A small image captioner, trained from scratch: decoder layers 8, batches of 128.
Rows from block 4 of the text decoder, named by matrix and row number. Each number is 200 + 40 x the weight over its row's rms, rounded and kept within 0 to 999. All counts start at 0. After the name is the row's rms in percent of the matrix's.
# fc2: MLP down (decoder.blocks.4.mlp.fc2.weight, 128x512), inputs 103-205
fc2.43,090,247,202,218,249,112,146,191,249,250,251,164,164,278,168,221,210,163,165,230,292,219,216,192,270,160,188,244,196,178,195,266,174,177,214,217,229,137,255,272,162,239,217,188,136,215,168,265,207,212,208,216,233,200,191,169,246,155,231,275,186,186,214,204,164,155,160,196,222,199,149,165,219,234,223,199,168,187,227,253,137,128,190,190,221,235,255,159,169,189,214,191,196,127,204,159,167,150,216,228,199,259,200,198
fc2.44,108,185,159,195,196,185,192,157,148,183,179,234,224,199,148,220,161,244,147,238,220,162,139,263,241,108,190,167,182,201,157,234,163,231,239,196,200,263,219,159,191,230,187,210,286,199,190,138,226,211,244,194,190,183,263,191,227,213,163,168,100,198,194,189,172,73,151,234,168,174,239,252,174,226,120,161,182,240,112,237,189,206,123,141,132,141,249,194,177,164,226,221,180,134,252,198,176,128,221,182,93,228,202,241
fc2.45,110,215,189,214,247,208,229,218,190,181,203,198,224,260,168,243,203,211,186,159,201,228,237,186,176,179,149,223,204,197,232,171,218,182,221,148,140,190,191,130,165,207,116,155,243,217,176,189,148,167,262,231,227,131,227,144,216,273,232,164,196,174,202,263,188,189,212,222,148,149,158,194,217,186,220,186,238,168,160,238,221,247,180,202,222,213,187,210,197,273,203,123,149,223,286,201,209,201,158,129,263,233,176,161
fc2.46,091,259,169,220,117,191,188,202,232,218,217,247,184,147,186,211,121,189,205,121,172,283,200,192,188,256,198,227,271,189,275,133,207,142,166,222,255,268,173,212,169,208,201,237,291,198,266,103,233,156,196,213,205,213,212,161,225,230,277,165,191,245,281,176,179,215,208,123,246,249,215,175,215,205,203,201,140,186,230,189,254,199,168,267,250,174,171,222,193,241,197,227,218,166,150,261,214,220,215,138,237,151,273,237
fc2.47,115,210,239,204,227,231,180,238,199,215,213,132,198,214,261,226,213,197,225,204,121,194,280,244,149,223,190,200,178,205,195,245,287,184,170,248,216,234,237,215,180,200,210,161,260,245,247,229,196,215,182,255,150,199,120,217,205,193,208,247,208,217,230,207,264,295,316,166,241,189,288,228,213,196,280,276,251,224,197,215,229,248,219,289,283,224,203,228,207,274,158,179,181,270,280,195,122,265,244,192,265,230,147,196
fc2.48,092,178,265,197,165,168,227,162,207,226,151,129,179,238,142,169,190,166,224,266,177,138,198,238,185,264,257,158,186,197,241,200,211,249,141,235,240,190,171,230,236,188,229,272,261,178,204,193,126,239,118,158,219,156,165,199,179,212,180,275,193,137,187,140,290,227,260,144,167,185,220,151,232,226,204,256,210,217,212,188,177,158,231,178,126,243,220,195,282,247,225,179,187,227,251,140,177,298,264,209,235,219,141,143
fc2.49,110,174,277,212,210,177,193,223,180,229,232,241,116,265,172,165,180,140,248,147,169,209,241,241,109,245,247,245,155,279,219,170,253,202,159,271,251,260,180,198,166,181,200,226,283,268,202,213,176,247,208,240,185,188,138,138,180,136,208,197,151,236,221,153,208,250,248,219,225,124,205,235,198,128,190,211,246,227,221,186,252,222,208,269,198,147,153,181,243,209,158,180,224,222,234,208,231,183,179,181,248,142,262,197
fc2.50,095,173,231,193,199,188,158,205,191,261,217,164,166,211,267,177,233,274,220,219,216,193,251,233,197,212,261,236,234,197,245,262,105,277,238,241,251,178,207,197,208,231,214,250,225,265,209,224,155,151,231,225,246,245,250,261,151,166,206,189,211,232,174,219,215,217,199,276,188,241,225,230,267,169,209,245,134,241,228,176,245,225,257,236,228,162,180,205,162,264,251,228,217,198,143,211,186,260,185,268,294,225,199,195
fc2.51,103,214,211,235,178,175,211,213,201,216,230,156,226,216,242,198,167,237,232,199,240,216,205,240,177,201,169,145,172,216,247,248,292,225,169,268,254,175,235,237,253,281,216,271,269,250,164,223,257,218,164,208,192,245,191,236,184,207,265,248,240,241,236,207,305,234,226,185,214,201,240,217,207,273,223,267,235,219,224,207,241,171,198,267,165,211,240,223,219,236,155,254,204,232,201,209,207,242,241,259,231,246,192,219
fc2.52,098,200,122,190,198,209,233,331,156,190,200,195,226,148,227,211,174,190,227,117,112,236,222,204,209,229,227,246,169,227,247,194,212,120,279,135,213,199,146,190,192,210,195,176,258,274,180,186,156,175,161,212,210,127,170,161,184,227,205,185,107,162,277,239,182,195,192,210,169,204,224,152,221,188,139,231,206,260,163,256,230,232,186,192,274,220,159,177,186,286,216,149,278,202,249,220,257,270,200,157,228,229,236,237
fc2.53,092,261,179,270,236,189,140,215,94,187,177,228,134,222,167,157,116,185,203,182,148,248,167,185,177,157,244,202,233,185,190,240,242,205,219,222,141,187,211,193,202,191,223,195,154,215,218,237,259,268,153,181,201,233,251,221,159,220,264,204,190,131,177,104,191,148,179,180,203,215,140,174,185,171,179,232,189,202,178,256,218,166,167,107,263,222,201,218,195,177,216,142,212,192,197,188,144,145,231,203,208,246,169,211
fc2.54,100,244,234,188,191,239,224,239,209,182,192,200,174,255,148,253,227,226,215,171,147,211,186,160,190,147,168,179,250,191,259,185,216,78,201,201,194,148,233,147,126,232,159,165,226,202,232,120,199,232,211,180,223,190,159,203,131,226,276,157,149,190,216,222,198,211,236,182,149,151,234,179,225,190,231,190,231,168,131,167,215,255,204,177,213,177,217,235,175,218,204,99,280,194,192,213,280,248,127,177,241,146,233,244
fc2.55,097,189,176,206,223,211,162,200,159,130,129,197,250,223,236,255,192,270,269,180,240,158,233,251,221,145,244,173,185,206,251,168,157,133,224,208,173,194,168,146,207,260,160,177,262,189,133,175,253,205,203,171,186,129,230,247,186,169,216,201,130,190,230,253,180,298,237,164,179,153,195,198,246,161,254,201,171,171,153,245,263,152,120,213,202,163,304,225,158,140,177,162,236,225,283,269,237,160,233,164,143,196,249,149
fc2.56,095,185,235,226,234,226,190,188,240,183,257,210,182,181,200,185,216,199,212,192,163,188,223,220,222,231,306,199,182,268,148,172,116,245,143,202,228,235,294,241,235,182,245,237,251,176,220,229,237,211,233,237,130,199,187,246,98,207,192,224,277,147,210,206,245,212,223,187,228,232,197,214,218,254,185,217,190,211,240,190,190,222,157,142,189,154,149,135,195,146,117,181,124,222,146,199,142,227,209,221,138,190,134,158
fc2.57,097,150,203,169,196,151,146,147,244,186,153,214,189,197,239,197,203,209,249,223,214,193,162,232,138,188,258,186,223,229,201,202,168,315,187,221,181,221,284,184,227,223,155,209,116,161,195,214,243,164,175,230,178,228,160,238,266,182,249,215,215,174,230,182,191,126,197,158,263,261,196,156,226,274,215,228,204,251,192,179,144,186,198,202,204,132,180,181,294,107,218,267,132,219,109,245,216,141,233,275,218,210,141,183
fc2.58,088,151,198,210,188,173,154,236,148,192,179,214,193,198,142,188,243,210,219,226,281,181,138,273,289,202,249,162,180,160,196,251,209,228,219,236,208,227,183,243,210,219,280,211,139,224,283,200,194,188,209,220,188,323,243,237,213,139,230,208,125,193,246,145,255,176,193,215,264,304,216,204,198,212,211,180,227,278,207,169,160,147,243,201,240,166,206,211,172,172,181,237,145,262,271,190,152,216,217,193,230,163,159,220
fc2.59,100,120,203,121,179,231,248,164,214,224,249,209,207,180,244,220,188,211,167,229,265,255,188,203,220,182,188,262,227,169,175,170,187,275,223,299,208,236,234,202,219,191,208,220,161,219,223,266,159,165,216,214,218,239,190,193,180,202,214,233,232,211,170,223,182,253,112,258,208,190,283,251,224,198,217,294,194,161,212,173,115,218,245,190,201,225,245,227,228,92,199,220,178,191,147,201,187,217,217,224,173,179,206,163
fc2.60,096,235,183,149,164,122,242,226,176,200,142,200,232,183,202,206,162,151,159,179,192,184,264,248,223,82,223,193,242,219,200,107,282,146,217,154,134,144,274,185,131,281,169,154,195,213,116,208,180,223,235,188,249,186,200,136,230,219,256,135,188,175,215,244,181,216,208,149,196,165,199,185,195,128,194,197,162,143,191,166,217,174,213,178,130,212,153,188,176,262,195,136,183,164,221,225,220,197,140,174,180,184,149,164
fc2.61,112,248,178,201,224,246,216,181,246,177,244,186,282,280,233,253,180,202,166,155,187,201,195,242,182,111,154,194,172,212,225,163,230,143,172,214,141,206,123,156,183,266,205,231,265,226,270,206,229,188,250,195,223,143,215,148,183,229,209,157,184,248,226,194,187,204,251,174,161,220,295,216,134,218,212,231,222,195,165,193,262,167,130,283,122,244,273,193,152,206,229,200,235,221,306,237,211,232,206,176,169,155,220,204
fc2.62,098,249,180,161,199,218,176,193,203,155,184,213,257,178,158,169,212,200,246,167,152,187,205,227,229,199,208,223,200,230,211,137,200,156,229,256,210,213,218,182,156,170,114,151,280,167,201,172,182,210,212,159,210,152,239,198,190,212,212,244,192,190,185,244,238,138,136,221,223,206,193,181,159,193,214,192,101,129,169,228,144,258,232,236,136,253,222,142,193,207,224,226,273,248,259,187,263,228,166,229,173,174,242,242
fc2.63,143,249,197,183,240,192,194,239,210,192,181,160,177,237,219,200,199,212,221,211,171,167,262,232,183,229,242,142,173,183,253,219,268,201,221,236,238,182,204,249,212,216,213,190,224,267,245,207,223,207,140,279,195,205,160,224,231,217,212,256,200,257,183,211,223,275,270,199,252,245,217,230,227,236,249,274,247,218,179,209,236,210,225,275,257,199,218,216,275,289,176,216,191,257,255,191,201,228,162,227,285,154,195,173
fc2.64,096,197,219,176,207,201,209,210,159,216,216,200,176,230,195,239,144,176,192,206,271,151,161,240,180,163,179,220,243,221,144,233,173,201,230,148,146,216,202,182,201,159,136,173,205,187,122,163,227,195,209,284,286,258,230,184,222,272,266,242,217,200,225,201,171,155,177,229,224,169,225,222,91,185,280,196,192,204,127,206,213,227,103,205,96,248,169,224,189,211,168,197,196,195,169,191,247,216,150,165,181,220,172,179
fc2.65,091,204,227,226,220,264,137,194,162,212,182,261,156,113,193,224,207,204,186,166,191,153,227,197,216,206,235,157,262,226,262,175,224,181,128,166,120,208,191,151,280,225,180,160,182,251,144,210,116,183,194,196,160,129,243,237,278,159,200,100,242,222,246,214,196,183,235,220,263,158,175,166,214,213,141,208,239,204,188,179,240,158,183,199,178,307,253,239,202,186,217,184,157,185,252,199,183,200,164,103,99,239,158,218
fc2.66,103,224,234,195,239,196,171,233,194,179,177,181,227,190,159,184,134,180,168,187,227,209,230,207,203,162,198,259,210,249,167,154,125,135,217,215,138,186,199,212,144,191,243,209,257,224,199,175,183,253,239,217,210,154,197,205,313,216,237,231,154,213,234,171,162,206,283,226,241,152,234,182,205,210,190,167,198,181,170,244,194,160,185,160,221,253,180,217,200,179,204,204,267,224,187,203,182,224,129,182,281,151,179,282
fc2.67,101,155,277,246,190,144,221,247,209,244,224,237,200,188,226,185,214,201,246,164,154,236,130,134,289,202,219,181,184,177,168,212,184,258,128,227,248,185,243,280,273,133,202,268,151,174,218,188,279,152,269,186,185,162,160,223,190,190,255,256,185,145,110,202,172,149,182,205,172,286,191,221,270,268,221,190,211,214,252,210,187,178,304,163,194,220,212,154,285,194,241,176,138,189,156,202,180,238,220,184,131,214,163,255
fc2.68,097,202,276,249,155,118,172,234,179,167,182,101,202,187,167,173,201,142,213,156,195,230,221,247,239,182,224,192,236,242,214,163,251,180,179,135,151,124,158,166,207,220,133,170,185,168,138,213,169,223,216,226,225,188,142,190,244,144,255,223,233,249,176,265,154,205,196,167,162,169,179,171,209,144,222,167,235,147,176,167,264,170,186,181,214,212,205,244,233,205,228,183,259,189,250,188,203,264,154,170,207,146,183,223
fc2.69,095,303,201,143,182,202,210,259,211,178,201,254,225,224,184,220,159,225,162,179,166,263,226,273,157,154,237,174,205,192,235,198,301,211,232,214,138,195,218,200,133,188,207,102,195,203,168,188,222,201,183,154,226,186,236,178,159,218,209,211,82,183,164,187,210,239,214,214,214,190,168,182,128,165,285,198,193,175,198,169,246,172,170,221,196,207,229,143,234,238,195,127,215,199,200,231,241,184,249,240,136,138,242,275
fc2.70,125,231,155,228,199,225,203,258,203,254,224,192,255,203,169,209,207,201,276,194,134,211,312,255,197,190,189,245,192,157,259,179,239,161,223,184,181,223,258,160,183,290,179,190,220,208,252,180,211,194,198,239,218,231,241,251,237,208,219,284,208,244,188,206,204,275,257,190,243,235,232,197,231,214,266,226,280,211,186,175,246,217,213,276,288,229,200,184,152,268,218,203,218,283,250,200,222,216,229,199,203,225,203,226
fc2.71,096,219,177,112,177,176,191,181,177,173,159,225,185,182,200,214,212,174,197,245,210,219,220,254,224,265,255,229,203,243,176,230,173,207,181,258,271,179,215,235,193,190,172,207,149,134,200,155,152,200,186,211,188,186,175,248,227,170,134,266,271,187,188,238,222,85,105,201,236,219,233,194,197,148,157,131,178,179,170,180,128,169,179,230,215,225,137,162,224,255,207,172,244,156,93,192,193,225,183,170,218,205,233,151
fc2.72,102,191,205,225,185,263,213,218,176,131,190,240,250,252,180,229,196,177,194,122,256,198,202,203,178,241,198,197,188,248,269,222,234,158,219,116,184,147,186,201,134,208,215,211,169,228,166,209,171,216,192,286,210,171,158,207,188,248,195,110,168,241,196,141,108,213,247,206,165,132,155,158,200,203,200,265,232,207,144,215,236,158,175,190,145,208,187,220,223,250,205,215,289,197,253,200,238,204,173,168,216,121,243,170
fc2.73,097,145,241,146,196,285,130,102,222,201,170,132,144,133,161,178,186,187,198,192,188,142,154,152,158,231,189,207,155,216,162,239,181,146,222,110,243,246,90,236,231,229,138,157,215,207,212,236,169,197,209,200,190,195,168,204,196,234,190,202,224,151,193,220,154,144,156,105,199,200,219,184,155,180,265,214,273,226,207,197,172,194,207,230,195,151,225,209,174,179,211,118,224,248,176,209,229,188,177,227,139,213,206,256
fc2.74,098,215,183,170,226,219,174,162,127,195,203,233,278,152,184,168,213,160,158,172,181,220,221,171,184,165,133,216,214,181,232,183,225,179,171,157,123,233,195,217,160,235,177,196,253,245,177,184,259,202,160,213,163,203,225,221,223,242,260,250,152,198,239,209,186,219,204,202,83,186,295,162,235,152,216,186,264,175,173,204,175,164,168,158,201,196,202,144,179,236,218,156,239,176,269,229,182,199,120,215,203,217,202,225